Weights of a small masked image model.
Training: normuon at rate 0.007, 9500 steps, batches of 192.
Rows from block 6, named by matrix and row number. Rows with one number belong to one neuron. Each number is 500 + 25 x the weight over its row's rms, rounded and kept within 0 to 999. All counts start at 0. Numbers have three digits each. After the name is the row's rms in percent of the matrix's.
# fc1: MLP up (model.blocks.6.mlp.fc1.weight, 768x192), inputs 0-95
# fc2: MLP down (model.blocks.6.mlp.fc2.weight, 192x768, transposed), outputs 0-95
fc1.257 101:513541469517513496485489513531494482441512492466488529528480522485552501508500478478475473512521483521489495511534487500508476525493471441489533468496521447527452512478485526430468483529501490496475447506516512504495516452489525523537509485535484512519511518460483535521499475523510527498
fc1.258 096:504527499479488485470524493500529509506480527513526495466471513483514504471502491484534481526461490516500512496525469534436481557477521494506478515496480479512523501489532540513478523476520518489522510522494529482527486522511484466457526519508518455462515477536463422471538491489522468496
fc1.259 101:480540458491529498536513453490494454443494536502514474469532478545509469506545527482495503487469533483484551517530515513492508523478535521513466500557509480499472496501511506537493497521540499484518526519521497459521502503499475535513472475454520514494489500549498488471499456532460496506
fc1.260 107:514499489491487512441484500502522499519491482499481484534500500482471524483516520524548509508517541524474537530513513443501493500475528511451520455488489472484545540512472497498540491488506488502503490536540507478519454501435514538485455530512481541494494503508486460469499512530522523506
fc1.261 107:494463446484475513551524494571499469479484474501529496482521516509484526486497522482500504487506490507562468487497479473493481532495487486537473527485464542507488461496504513522543475507468465528494506493508496476525499479532493577474478544519491521502513468500484508539511510560484480485
fc1.262 101:534497526527493457506527493539501500512484539491511504518481482507529475446529509521513549552443533509459531489519473530518525531540436504508508502509493518477493475562543511472532492521490488495513547480497470495527536554494425491482498516480474501506493503490502497516457542476519464465
fc1.263 097:519443491501481470479502474487499507483524519496455480498471455500474483493533466467511544471451511499486493479504549492497498525499556524452525501504519540505477523458498476533523501508465528535517486526498492547482488512464482486460514479468494520517482511482561461524480471467543487492
fc1.264 091:516514510461524521530494517503522507484541532502538511486489510536510528490502526472528499453497506534493482464516467517474518487509499493461494519545515458471486490478508511504525501526497493501498512444531527499499495471504507501489487477490487458536480483521496505544517519492474548500
fc1.265 087:481496460492479494512476502532518526486516497515503443482468502467512439455510510517481500482508485468494524536455483513496467502470542539523506531514499491488499480491493474529514501511498533486490448509462554502459452481480503480517507534503491501489484524501483487507518506507504513506
fc1.266 095:537506486472496484480489494464550500500489516479496511540507488509489514473519469526491533505494515541489510500507495503466516489530538479481553519503554530493484478487497484444453495497531543482492500501512504564468487521494503500463462521484493482481534450451529503472466467518459510517
fc1.267 104:482534426505516497500501502510509478498501477491510532535501531481433477439504486502471507538468466493503466478520490494480523508450511464511448509499503480509452553474527526505474509488470477481471518508519525543488520498502500493477513497522475498515499500499504488521511529498536516533
fc1.268 083:492515528495493481487504480452494507508483498516499497512514503466500505504527492520501496459546475525465478532473496526531497484509524564467554475488511452505481457436470475495479466470516493528498440452480519529481479481466497484540479528522489515479501512458494545533487511481493514481
fc1.269 088:534520500510468488475507499510491506506516478489504484487494514511492501531443513526512474535494468485507505490516503460499486483521502509507481499461482424491516538455450548512493483497516527498533533511474508526476500504500520479514504511486496498506521511513498477516533516517546512507
fc1.270 105:496510516491493547554544468487531515492519533524528518503490505516496547479504496533510516517455462477514458507518470470458490506510488490505517474510511457499461471511519532476467504545474487489521516489457475507469529523521512515512521465501503497455472529525481513502512522453450518464
fc1.271 097:478492449521490536510499484506512493490519526487507493522526465511494466494478530479443501499448470499498532483507522509518480516515500508507483489483465532484474479550497513464491490483445425483501505445477522477494515514501523487506534470508440528537540497538517512488509486518480524489
fc1.272 106:488485506507495497501523493492531525520512525512528464505493499507489520524529474561489485541504472523483493518474516483501481478521450495482501448493469523485504467492481510530510473512495512531555493443469534486498507558522516509477483523523499520506466526541502502537514486508489487479
fc1.273 101:465503502453466493494474508467505505533520547517491471494499490481513503586520481524508476525545499530498505518517499481521505508523480483503520492520521614485500515492511484489509501487471472528510519499554497483470468495487504524470517523461540477482504533481522549523497515471508495504
fc1.274 089:499497519503505493481493530495492513510479525514481503455518495474539514529483454486465473511511482513533476508593515490535496490526500513453517475486502464524471559502509480537527487519463520508487498477523496506527489493482475513465530546494497541460512528515498536496485520475531477487
fc1.275 095:530486454461510495486517499520516529529555465500515514545503523488517537487493485496482544516491517529508517526496463497479516519474533487507501490466494465475490493513501529497522500494505477522547503481449481568530536529531461500477507509558444487501495535517494487525526489476500470511
fc1.276 107:541496479500474534521522477516508483490515498540465510509517516483507487497508502476494499468532519460490525520507512481464551490555478510497518487498509498531495535473412457481508509505511461471439510504474499445496478476479473512538495468532460471487474493525507555513490504534533489561
fc1.277 084:514496549486485477536543474501490542473519532530526486505489441518512509554465535524518509469511552493483491496492467483485508495523517494500499518483488533454490532498492504488553496501544455481574510532508512517503493500499460453491512518510559476472480515489502473490520512475490518494
fc1.278 092:520493464473538483487544508472512508514495517527501433494488502472525484464475496472499504479529536521526492505468522518469513514496503510483527496492490484488528514518471514511510559485553538509466516495544512462456455466532512533529486520540531486527509519460509484504483488495469541498
fc1.279 108:454496509503495495507496510499493502476499545530507525500537454504519494510495501513518520499474490463513535547505507493515493500529516492516510536490487507489531449501504499472482487523524491459486474484572514496512468487476525510464506493533554502498491533496489471537482522546513494491
fc1.280 106:499458518495481479497521475500491510496487468559505469530493480553497515535469519506517457494521541518478493467464490502537502498500467475512486490478468496519496493503493445490524527476492483512505505446480507481495521471474513521483536486530523500470495523458481500532542506518480482508
fc1.281 094:497456499485529502524516523507469529533477501479490474479522427505472482458555490507488545540443488502469475462498535519495552474515518460483514475507495529479507500513505447450485506538541485514455501544517457488538476472508479529496510527496497525488513472475484534485497485545485492524
fc1.282 102:476460496462485465472500498503492502478508444545486456488491490497499525530480506492544507516488510525511491481507508498472521494526528465476439534485489466487503531525493518484504560470520517519504497512505475497515447484483476505551516512509517481496529496492556487430483514515489528485
fc1.283 097:525516515488454497533470509517482506511489455464480491517498481506509489538521502468500540483503555517463505485521503525502469475554478484476494515482516486527551510497479496508445517510510485475469511507525523512523539491508510463522502492517481471453473493513466517470480499561484506507
fc1.284 103:554476534534470494477485509511511469432520479528481500470493485499504503481490486483516462477498502486496504481545494506452545521486502501477507543500491480521512500495462471499518545470574505438432511549529490489505506480451470517548484499518505507483498457467522484502514492494545492525
fc1.285 098:529490473481491472509488465553504507454496476495528520469477434511452510518456535500527536493486486497479495542500496501524514444467525522467494483497502517489475469469536525492514494500544481506466491497506470499504495527486513480491510513468479511507555522523545488479497501501562498480
fc1.286 095:468512482469473477494523512511492480523489504487529494507500525464515557510553538578491494510493451510519491510504487496537525508520528466473533539505525479504500492526502504487541492498492520498490486521501506505535486531539473512496471513534436506503494491518495469473513490476478518473
fc1.287 112:489472451537498510526482508498495509479453504519514494468424483481513492481509474487476488506501486502517473513516487491514482538509500519510488514562555479513479520498562512501528504500470521499452487476506517529505481484491514500513516496544531536476480536479533477498511484549479520508
fc1.288 102:457497549487462494458538505496480487493524554458476481478462485525519491518471481510474488530448469493497504512525526508507518483457478570511507488501451517481474495516468467468537524491535487480545493499537478497473505561498497477497488508495500505522500511528474484501517490463492492507
fc1.289 092:522507433510512503499496492510561499527468482528480470538474485494497457553508469518476516495490511487488437467470514514514512519495480509507507533480507498486504511522466489502475518511501494556543532523497504484468517486540510555518490542443503490501493481521513511520549501497530509509
fc1.290 109:497503504513502507483489500496520478513507459492543476480528504522536491488461491469509511475464500487555535499519479496464511454464516501460515501509513536501510561480507530528489547487454459449490514500518465530567496486493525471574535515434481473512502490499487469481509530464540498500
fc1.291 100:493471482497508490485505580469490477485510485481516494480478465546479498450519452477487493516531513490506532513488495495517483530534502507537531475493495498521499494497509481470506484500512485516468494502457579505517485500545497470508511531562478523513498525517466494548492523466476470497
fc1.292 150:510478483500510485503524477489531517510487505515498497480458476433536482507469447491490482502476442493510518488494521481512511530509495499479488502504472490442506517509500477516494489454469519458477492457517507492517482471527464490503537492524516499525488497488487530522497488480497481516
fc1.293 104:510508507447484507502493529508530523488471511489480520501516476516551504503531497473514494513478473502537502466507505473450483511546496463515479519524535544501524501510509512515532483504500492529515539455508483484504484476498512523522505470441467502457531512520495470512451508520507466518
fc1.294 104:483453476536452526483486506513522519535526513493533459475509544518490471474483466539467529544500499466502456505501515479505485476507479506480446535491500516525535497495494505511510508514550498489574497500490528516505490473489512530509448467510496504539499470520539525478463501500507447524
fc1.295 088:528498461510476492543538472522517471491450517485463526497511519528490501509470506497499506511490512511476472482544494500487446522500505554477458489471490492524516512495479485497481483501494486487511474489499475486488533504506483543486502511489493495436478508495449532513509527432513474502
fc1.296 098:487483450479476530517474531479469518475534485531494485476508505485549505560488556481478474510497528511516483478523511510480499524446522477548516491507508518509514529508507485502506540465544533510476515538513461485538476474464481540540498502499503498488514489481526504445544506502487506506
fc1.297 087:491511479513524492512531459509481532469494485501531490508525454487503504518486496528512493502496483497488490502476487493501437499512520514534526509483467505460474525504468538482520489479496481515467501568510523480556532506508549503514491470506516509468475459492475495493546503504539507520
fc1.298 114:464507526520492468474511482451530480474510486494464520496521486502531496514480461528537469518495539482484517546524480520486540474502463537507537498495477567449500496487525476482477490540482497514531508502471496479515485486487512463502521520525518532522482515504533546524503494513486470541
fc1.299 091:511467527485523496517496502518501474462467437491508505517539477484556539509522513551508551468497500524478543470565493486496518496495498468502522508517528511499528452494513505483494508540500494512454499523444451528519484521469482517523462507502477465498515518523486536483477496519507533457
fc1.300 091:472538527493555478490474495555512461477501473508475533512494459501509478499477495498481477505506513503510466535463540498492505498501497468515469506483523482528542510553447492518453478527470485515491500516494532503470452503523493499493519499554457495509531503527500471477540483495495507549
fc1.301 095:540486505474524466514489529508524532471487497492481514504508540478540486539473483509513565484492484534481491485517527489493480538466542497491516483515496537492490509463499539494452475490483515519474510483507523508494462481491507555499526515503497536530472451517518511506484514508508497534
fc1.302 094:524543501515515488519506553503522520509504482508537456504520475528521490506502485529471447494471492466512534437528534532476493529494527518530468498516517529494503519495463451503485488509510516499518501492500439534488505510482482452559501534463518456501519504491539550537469510528537491525
fc1.303 104:487473488510466495438493514489492502499484479501506481500504503462486509510477543479464487478507486465501520492506491541462481546475535510493505509514519468535572522497495481461496498478539489457475480498522479498543492476499489526514482485497490517451534459490510482469513524536493476561
fc1.304 094:541522524454520491470488568495531516495459500490476465516497491472491505494506468524471481521486476528553479451512465487483535515502530510495513520541516463550492541474512498506486495473495501533516544522503518482518480474494536549451517546504514504496493537498493513523526467456470474505
fc1.305 105:513550548458495494475489545529477524497545482484491518532503513509508485511458525483506537473517535465484497511493456515529493468487533481470506521504505506541472509454488496487525535494447490500499508458490511469514512472496492524507493495530498490489528485494494506519494520502465483527
fc1.306 092:497499456513474489478457493516469501492513506476471467536466495532471515541449501518532441480477479509500510509486521551547524491480509488498496494463502507528494519514446534521499526489542500524459508492561482487467506548507540518450538466458546471520477497517503495523441535488507505525
fc1.307 088:481501461523539467520516515491570499508525502485503487510502465541475507522520495524522508501482505484503530509519505507515529479494472474459515501500523538514447467497549529480538502509467484497546528464496499501515498520540512466495455497515528517526508491525494555504489472545448510512
fc1.308 109:485567488525492494513535505529495487484531467464487438513522519491520535522486473506547508534529512495479500528510566495442496507504509507494497494496488448504460487515485454458462539506488482518509511474511459551476502527532534521493490519499500467490500497509519530499472507532503522533
fc1.309 108:481533485494510483470487482477509532532492478537475486493489495504503483518497538503479530527481486479536457529461480541505508500449491479496461498485460467494525541523534528564493554512503456529499474539540490497531513488545485516487481502514519495478503515538528487534531512477459514518
fc1.310 101:492483483479466521513495484507470497497529469537513459537473474480524520537487474529457522498528528502469521494455495488454489516491513452498505511529474506470557456540543505501514495532507476484514496490492465567457520528530461466541492500544487494502499469453527523480524492530499521467
fc1.311 089:533531496537515497509492524551530482537506462527500478472486507533513479505485514537513477489445509506546492521505481527503499470486476548483493447479484541486522530476506510458535500495493514493436515513500485481486457527470509508517492490432473498491434507470505484520544541499545496536
fc1.312 086:531520435506475544491528522493464483492501535467509512551501483479487503528504495480465501520525535513537486461525502488484490441534505485518510514483520458497478484488483500496471534505496504510519484501500500507487509522488485474500522481502496549518482509518518473523500521506505483529
fc1.313 099:471466471518461542508515511500542534519550529533449530530467472525461506478481500451456533538495537510469468505517480534468510492548510476513497483502491505505453477470478518482487536514491476473515494476484483495475503506448532502478514500514524498521512505484468540502473479492499477505
fc1.314 097:526489504481479454477463489509487490504453485525506527498483521470520515505516488555481466514521472509537519467465503501532522489546494467477485523532502523534520541503527530542488482482491507483458466515463494483512473519515488468464511533502496539524537468527500474478515502466495481529
fc1.315 079:504488538546540491502495457468543528488530520499490471456496503486482494471470480501556479503488506526558528515554551509514502512523486513504507511450515486524499508490489531533541500504474515492474520510490495507483508505470504515475491513546515526499505520499484478519577488540497535465
fc1.316 107:475506454490524464525479480508469499492460471486480520494495490483460483483491559537454482501482473519479489493497498497503550545488528500476520546513535462537517524471558501475497446538470508484489501481498487557458481494487502523526515486507484513508538505496507504472474547537502483479
fc1.317 100:538563527483485492496535507494559502519507502459492494491501473511533495516497469511488507507488480492506485520513463480508475527495485537456520490509488502565489449533508555462503494506454448497537549469510483466491524472545532525528485498456514479473491477497505490522482502481481506468
fc1.318 101:512470515463501495485512523549519558469518544458522515469484511509532475518537519500528501534508459504450478516538540510493486491523461475534479483516448516511505460519561498552497514480454480512536530499525502512529491523487490541475497496505534489491496519516505483509464505530516480472
fc1.319 099:543517483438531481554475516535485526509487504494513518476503442521503522513507494488526464529517473485531493509520469499507511492527468493519483569494508516517464513484517489493532516522512467528494513503516450442502500499487461543498531491453476495506461487464486514486531546517473457502
fc1.320 088:521521457496509459509490537520560489496479499551512480522476481515464454514482458514487499519541500557554526513482488494504471521503479507518517496524517527526518556472518476461497518486476502529479536495507508439473480465526499480484513511474496481491496512517522480499499509473503500521
fc1.321 115:472443502514493513543529536483480480530490497506464497489503512456514538524482497496486513486530483474505486465524462531538486478500481470469543525507476525482480523474526496494503481502510527503486531511486444449509483501482538484516466464484485477532482439493536496501521482505486470529
fc1.322 109:509458546475484479534492512488483527519531475497485512415484500505422497461480511489504472502496503537524519519491469529543505484469484457518520470494524460527493513451508530511526511484496505468465501499463464497522456531523534503471497470494537536503496500488462491484466472519505510548
fc1.323 104:491487512485481528458503503503537536441565453514499512484501541523539514514476479482482502468508489470494508475524509510483456469477501502519513475489455479466482505522441482511511547472524508512460491536474496532508549502518478558529477524530466483510485493515490488525537490506459519493
fc1.324 104:501485534449546480496501511465483495496487492479520442523513507489499447513527521500488492519547510475546521503519509511514496491487509532548492451524524530486529534490516502495474536509534507528485470521446515455517500514495477498474460513527508508472515479511485491506517490468507512517
fc2.257 130:476503472433517529513495477496474532537482513550509469534492485508467492455516473486500529492499514504494457522471514532494511477505505516550526533501499522464526523501458434510516536469500468509522500493498518502477484536506487482474475472483504506536488495533491543526467513487478480454
fc2.258 117:518511534542506535529490521551509505456513502495505562469495525480521540525490503437526520459472542449528504490534498522463507517495485487487504463508513476489505474508537516486513526524516497463495498519522466462527521488490500490488499506571482538468494515505517500503539497566468542491
fc2.259 127:481498499469494530422515518540501484502528472493508472544469480459478518516469498479450497508544477537482461525471484470545480494507491478506503509475505539482506494495503460489527476454502497500492452488466508498451507526501504471495478511496516456495529455481494438495496535530537458474
fc2.260 102:465516492519526500502474468471466513474498492479449507558484512487484525519492477503519518482494506488517526527474515544466433508450533488469507504498455467527515533472476507527502468509492474488474464498483492512470467489515544494479439468502495482539540520529470470503513474496466525559
fc2.261 080:511529502529537527501488447461493537467438497471466554530498465485481456519496481509477477494519523490527497505486498498465532477542547538488481487468523478490489518482502523503496484495531494481551528465495505488496501547464533504506475423543514457494534500525505527540501530529488475523
fc2.262 108:485539491534523468491546522553572489523492538454490493483491491516522529451508483502481495529469510532492494518544469535534493503514453530481490519499472552473462510488524456463515493546508493504510531527573486465495535477510509521482491522469489519519502479513491516577531499539478476482
fc2.263 085:533509490508480475506495524483495482473490485547473515482506475539496462502508504515507514516477499517429544454519512534543466504475518491503529494474525510528413538502496479493525510510466529496501474510516489527458468482499485488502492515502499524505479460450543454525461467481524501514
fc2.264 079:493487512514438484476518514516468502500480480524483483506515497482451526505474488519492499511496544488504511524473525528547481494465519517508510482473506481496459472472531454479495495500533485473482441510484501505519468521488509530496516507507471523484495537496529502535493496513529489509
fc2.265 124:513519511463482472481528480484499504415523517499482471529518517522489491503455534523525459500489481495501469481552522473522498550504499510452509468505504542537425508480492514487481465537493511553483508501479472493534461465541477510500526518458500534507510499518484463513480478470524486480
fc2.266 097:506517514486515503498441514508477549488483497586491535504458446529486505540480519481509509492513482507508496504463482537494524516496492449532493464478483478504529485507485470533560481468491491481543531539473505472511513472484472516550508486517525473487496541498481493487497550511481490497
fc2.267 115:479459532484464458513451505566476485507517489502514499504502492493526515547467531489544525521520539452500508525490534475509467535506459483511504512496497495502560509520465535486506537538468524487506509488452507497529491473468462503522468519532476500525477483494518465499485519527487484500
fc2.268 136:521482464479519518489528488506541511459510512524492493535464479491486505451520490512462499500491532485487461541483497475511482479537488465498470471492533457509497506500491505550504487514461505472477499522489479510483464499527488506499495533496503505515479531499505508558497527505509473518
fc2.269 078:482492486557483494475540534546504525525483522500480508530530518507513453499493481498537491520490503514506497487494467489466483516531486492488487541502469460451524504483519495506521495494504497533494546497491471477470493497539519459545523491486506536482507541560462481511511503527498470518
fc2.270 099:490482482541513512495511474476494502498477521446466507499504487522501476486553488497514478490520522492509526502543511478513521474490526543488472472517480510528455484474534457536531433508454504538469479503519544501491469492542493525466500496464526509536483504514514488490502472520514485477
fc2.271 114:506497545522504494492501495512518516493496479505475491520459507508535521494501522499511499468495508500503515514485484495460515475464495500536487483474497493495449499489499488526485493475472523522482486470524521536488481484489471497468485488559558499518468504509516514527512518527519510502
fc2.272 108:515499474479454527471478488503479484484495498474481529451506516462497485519479522461503486500503534515507510511512483511507495487472520491508544498494496430508557523493466475473526526524520507429450492553462458458482514511482439485538443479479486497496514442497496470502493486499515526504
fc2.273 124:535480498488519494518516506538500478457494477484466561504488466506506532440492482476521474519481487459503505525536497470488508503447488503510486498499504419502476494510528516520526521515505522491451495517439485524522502443476522460502492464542478506530493508513528484484456508534500531490
fc2.274 170:549476472535524521495515504495515473501547476477467517491500472525519498466490505476528520517483514505529495502488498469477527512462499525501464514472464465507506493505509484528483505462546513488539486484477501528504500501446514467490497466512502498550500508513458487501482449522509511504
fc2.275 101:508527478471483544483515453491520486542516478536522555542491498523488493468473491561466503533521534523503460519508478516480488512457490505473495477472473477520504537546501530494515555518483473562487518532462516523505506516510461506450485506520465467516503513507529519535502475496479489537
fc2.276 067:506444499462538473529487515505483495453464513487495474498499517471472498503498526486508543502501520527524479503493521481557530463494478502509502488501501532515532493507473475497521492526499457529497492500518502464447474493490471494516464506483536508515474518459518550468501480521504517567
fc2.277 108:501520521504548490500514484470491554481470549508530461521493442474546555529492553505511488476533518489472498446459516499503519527534525525515520530494495488501506501455496489479505457504545490509468493493504520459512467499476487433517503514462588518488466523506495464486489487482521521504
fc2.278 104:502494476506523486489515485499493510456499548505465535512475494511485526545494443496531484499475550509508467533516481480511498509532480517490467516528523450530501485509470501549533458518510461480500477535509477511418442468510484522533552493486528485494504511455552494500499475513519538494
fc2.279 095:489434496494480470531506490485496479493473495493535482498532481522480448480503519508532473524466491505513491507498452528491451553500514493505484504477477494483532480519470475481534513487516491522479459535529549509529479469494514482523491497502518491517497525487485463515482547566510485494
fc2.280 090:468477504457525490484499519492507519495461476551506466521472520517488513507442461477485503543514511517513470497491515530510498580477501493525499438444466512484477501506485467496505517472543475537494479491474506466490502484498525497533514503495516519513531503440479506509491492515489506492
fc2.281 073:498493524478524535490464476505481505432513465501515504487500464487490517520503569471496494497521482471529513487527500483499526477517493472552466524508494505454533452533520464464510508517465523522525515485538502474483570498500513494532494482578510461499529565562476519503495529532511498482
fc2.282 150:469506511446499452483458461502506488486486467519531436473473503531525516562484517517515485535499509495526516501501480520450527487497517486515489515539511456484490510525513567494491503481528510511506513486500475499508486449507524533520531497517499497476544500516506497468501532479493522495
fc2.283 126:495489515494483513517514475549492518497483520505500480503530496523508530468430485472492523499462473507491512467468503503542467462492452501509503509558527478476511538469508514508512480513499529507501512476523488498463484489470506469499489498552528461500537497468490453500492466479517471493
fc2.284 132:517478500490464478524446517522492488530516520539507526516473554501481528517499514480443505449499519501517463458454455547535477479504531522520487501502544510469489529502449510482476547512491482502501477518501487483511525506499500524496474505502477485498471480475479498503534499485512536540
fc2.285 072:469523489502501475489480514534486486503496526501493511499468491466512532473462465457480498487489484517491513444520494497510515490477513512472476502482547468478521475514491501521507530501469504502510502518485502540503483501520485471453474507545529495477512514526513505479495498524514523468
fc2.286 101:550488544504523501508515476489469486472518503506486461514547477559523477540503480463512489513500485481496486482484496450516487474494516504520470500489502489526511480490495494497481456542500476504467528511518501488507530482489496483502485524483538471528488438508527485539498527529527483517
fc2.287 087:491506461482456546468491545497472505477519512462483510511525541464509529471535489465532480478492504470489449510520463502499495482472531482536525516445524480515468516490488463554497463524481460532482480521472484452498500484480501483483461498485489518523539523507487499499546538494483447492
fc2.288 081:510463474551504501496483515483478495525512504486516532515485507452549570521485484481495481488490512489507521491485489513531491480530514459518511543437494484478485503451475524518502521536469461487509498460471521548513520482511492494508520504494474529519512492498520541491476527434508516491
fc2.289 073:512487514527486490465527459475469514496511458514513501482535539481480517456523534529550496502485496550496537510531515502502518494490502484470500476540468487491521469472531521485535504506505524514492515468506511557516469526524452456490514498521550505506530479517499495516503511523525502484
fc2.290 109:474498543449484492528469520508497540470519536527489508521475502503463523501501511524493511514521509536460467539512490512514527528526500463514458507481438472469442473533510475497537453544530540525518498461481508496473480514455500534504462470573511529519540543499524556490476461511501532492
fc2.291 081:466498479518488506452513493505507498490485562488456457530510482502500492501510503503447527487550544509457489503477503464477512545516489539474447490522483511506520499477501512516500520495450519522507519533475475519466499470486530482479511453504502504473491504519487507478491490449506454508
fc2.292 114:541517514515472482501482568535461488506468512465511488507543504525494509488492530550561552462508512489491485513532503510448509515499517490496520537506491461480486508509514472498536521476488491490491508516491446532533514494481510519526519462483478506496486488517539519518473449509449469495
fc2.293 118:525513441529485508498488495523523508510524484479496493471496477468542522517484475492497530502475487518509505517522517458521485534546471491478497536517511537515520446494514475531510513471529475516521494487513471452478469508471482491516435521505527450492499493494529445486497506513536464466
fc2.294 086:478511503500531521473497544525523509507505470480512512455462500516514542521508507512507503449446491490531488522501504482488541477548504500458523468521478559453504494501507472493540500458503503481495492495517479549451535509520507542495486536558478485455484468497521467523493527495517534475
fc2.295 142:489511461484463483525481487506509506489511495495497518515506522531485522547471504559540473561482492502490479479531475485476468518530503513493479505486501447549486524537498504510508497487462497467475495470514478469484511494497492531472532497462544467463509507476491539490509461453487496488
fc2.296 119:496499442500495539477485453526494506463504478479475541453498483553462511473486530516504520514488508508510470497522506482504486508488543513496505469501491441557537526531491483495468502504507501479509504520460492507473484529472474506514483474453513476471501492482489483478513518486484464487
fc2.297 141:520544514519475545497469500479453506469512520509467505504522511481519524526510528485483512530520457505499547539461491499504521526451507539481511480512491523471476519475495489509514496493526484531494538515477529523519520476503464461497464471493480497531524437528503479499504526482523546481
fc2.298 070:487472551495523499474500505488500505474533530505475452512514517523505511527516481490489496500488520490512486523525457521548511488522477493478551497466480505467470487528486514495531507484531508518499486527459496491528498487466472484496489534498484482513480508533528475535481471494495534520
fc2.299 085:520535499524489495510489521498502486516483483509513520465522472490505509506448569524500529464515458511493520533511540523526529489464494504470490519507463514510511503479505512474530531463518497498502463497501482538520474517486589571538494463497498513466456498549491480533518516510475548492
fc2.300 078:516470475485518449539500485502469483497492515456475523519530460497463508522505480499522538532467462537513531483498505461471529483503542480493523470522529493515472518521463524518469483502470496498469542481491503462481502522470492502458476513499480516482535476511525514492493524461489504474
fc2.301 102:494471511469522515454521510535543478506476519525491512479494476485497498512489496514507468533538458491511481467491445482509495547556501451492494503521502508484509484526511478511473481510507468498517482469517517479472508442528513473506525516456539509511535514546433495526527541499532494485
fc2.302 096:493505542531520479465528505520515511520496518475481521545509515503531483478487487476510481507553490547495428499503457526477489498506544510473476509462478474494508484480546520525513489449464506536543524502486526560492474504492478528515497488489534513492498476458475501527467485511528485441
fc2.303 096:478484486510525522523541524502482501468486441456468493501519484522491492496486530516474476546492470511487506473551502504491525467525500492486465502483467575561474475453501514473504509502469506490472533506497490497495491533558528482521525498498511479542489458521505484504483511515552480475
fc2.304 127:504505536500506544491453524515502477494489500511503509515509499530516516517506503547460512507541534489489501507511516517504498506480484497467500486525465454529463520525521475521485423491489494507494491511496475532482481506523492542474470499484496511464479477480453483492568476494519496530
fc2.305 081:522505515517492492504490523458472488525541533467468499505561517468496508498532496538541457487497519494457525530501496515498494485547490509512504497516502459511552507489541493527465553443512501517515537500467513481507515538482516526482472478452523513504523480528506513499533503540523483524
fc2.306 097:504556509460490513475544449499530512520539507506452549507524454475531522514497491529516516519487510526515529509485570505552493571503525485457536533461466485537472497520504514507542536506510513525485531495513514515498481520499505516518474491480504494514464484465517522490514523479474515495
fc2.307 127:505523499522499489514527506507535522555487475490553503484470479498483496475508528487475538500484508525495449505473503533483520487516539479486494508469539492491501500511495499479433511466520484486544520520456513523466492546444465486490470496519473490472466485508463470513515541512500455503
fc2.308 087:502526486486449501494511555533519573492501526502491552510474490495490484480477543492491485468474505498499518484476506529511489492506532529470504480482457499495488529451534484491520487487507522530497488515558488508520482485495489509499491505474532527507500515498489500452498487532526495473
fc2.309 091:461481498495462472449490516516504490470494479514488460500493529488461505489495503505471534500463508469523464531489462522513529527525490479448529483471499504461464476499543488483537477512501507514489495470454536506519493512474530479455511522515472478506529474517515468489465511520529511491
fc2.310 099:541528518554476503490493539508503517455499500507486484453502486447532468489468507522501490548513457491484511491491508495555518528500491518513494507494452483500453464499536538521501529522545515473531521492500483504496536486475533489515459463488514535467516499518541524491450470452503522483
fc2.311 098:476500500486488490511472504476488528439504490486524474510501522478520489496509467474489547513506480523483560490493469525499526507490509531496528537481534492526494488483498512506511501507518544517536515505534506496522497493466507500483469459544485500474511475479490505455484473505476531528
fc2.312 084:548512529502515517515521457470473535497485478524517513499510473468553468498495529479491500494497467505464477482480455521527509473495557509505490534495511502472503492470521517458477492514462508533483504496478508466541505460491512484509506511524497459510481486490475493506511479495514516498
fc2.313 089:483503495476491500515491524518521512507490525532465509533471487499462495496486535505442521494528485523458507541519527516507526512525472457518483545481513462508478470459466488503518486505502535462525496485536495484446508536477526537492494450600500528490530538492489519482481490499497488478
fc2.314 114:470507526504549542509494481479480536511565521491497473492491474502464490520501519493523491490507523487495468546481500493514515497512523481500484499487480472460490500513526506474554493541557502507511555479523514473464469507439488527516474455541494497505517486507482521512460527512494506500
fc2.315 096:500505485463488483493493542444457468501487545493498498541500503510481510494497514504465560497519454474518519495466536530537475534504520482474541489506516498484470483500551464517482498500540470525521504509494536530481496515526493499587518535481485494465512472481477490484522503459503481464
fc2.316 134:470480519450527511556473499477547483511510542521504474503477508498514531493480482513514477464488515455520463482484543502475504482510519501472507525508545486509525511490500519492480474548518519499502490471459496485510436468519510478533481501527495509549506515560496465514498494547456542497
fc2.317 083:500519521456514477506499499508508499484468519502499474520480493563509512541510548479512512526488527468503482502510525544471498459479466517534540524482468510515463556512505526475489537464495515486525523507493502525456520505506482506485485475498485534452485449502477513512442474469435510482
fc2.318 085:505494478491538498527490528502519507474509510504495539462533511516504508479527456462550505501471502483507470510538482525485490513529486475538453498478449479509545498509516465520493481508516510553488536494472496441514510502484512483504483484513472524494550561513529526496529452499493463487
fc2.319 077:468493531508547505562472495460540458531484503475511467473497475499531473532507475519525520458516505507525496501480484501469519497528496526473493539539496495511520450483557538469505515509506506499543509468516493511505499509544527454537453492481497469499505503491501488491471491500526490513
fc2.320 095:495484559505525459498455458505445482488481515495539509518503508507495518507496528435494551460469495516485522494490519484526492499503524534497518535492498449489511497519451535481501446506535478491510489506501521525494510510466478507532506500544486502523523509496447517506497470531462492480
fc2.321 072:501529505489501486500496511551527539496525501494510509521469494564517507504511474521491526535514524520485487489500528447504514519514469494511492512509486448521510538538491542491504483536536500469482539469503521534498469502483515523517462526516525543502527494522497472488456471515510499516
fc2.322 078:529505552478514488495484448454459465477470527502524534531547491473529473514505492496456513475508516514472455470490483476489471486519535542484478530459502491503536505489510537496461473499509513545555500505471504483492528497450498476581475519517489484518508491524506514477486500532495470530
fc2.323 132:488486465449493469561451480521522486539522505541508547525479532534474537559497526512462479483511530525533500481502498500488456480516540504511491509505535501512518533516466485500462500506484493485521450502468487506465490508479483528511509516512472468508499519500527527487535507484472512526
fc2.324 088:525546488503458505532488481529479499533529515518494514477539539481510523523512512525511546485488523537514515465491518493502516462501503473495503563492501486493499484486477479458503513479463493478517496479574460512485484551500491555488530485504490470510529544472540497454490499550515509473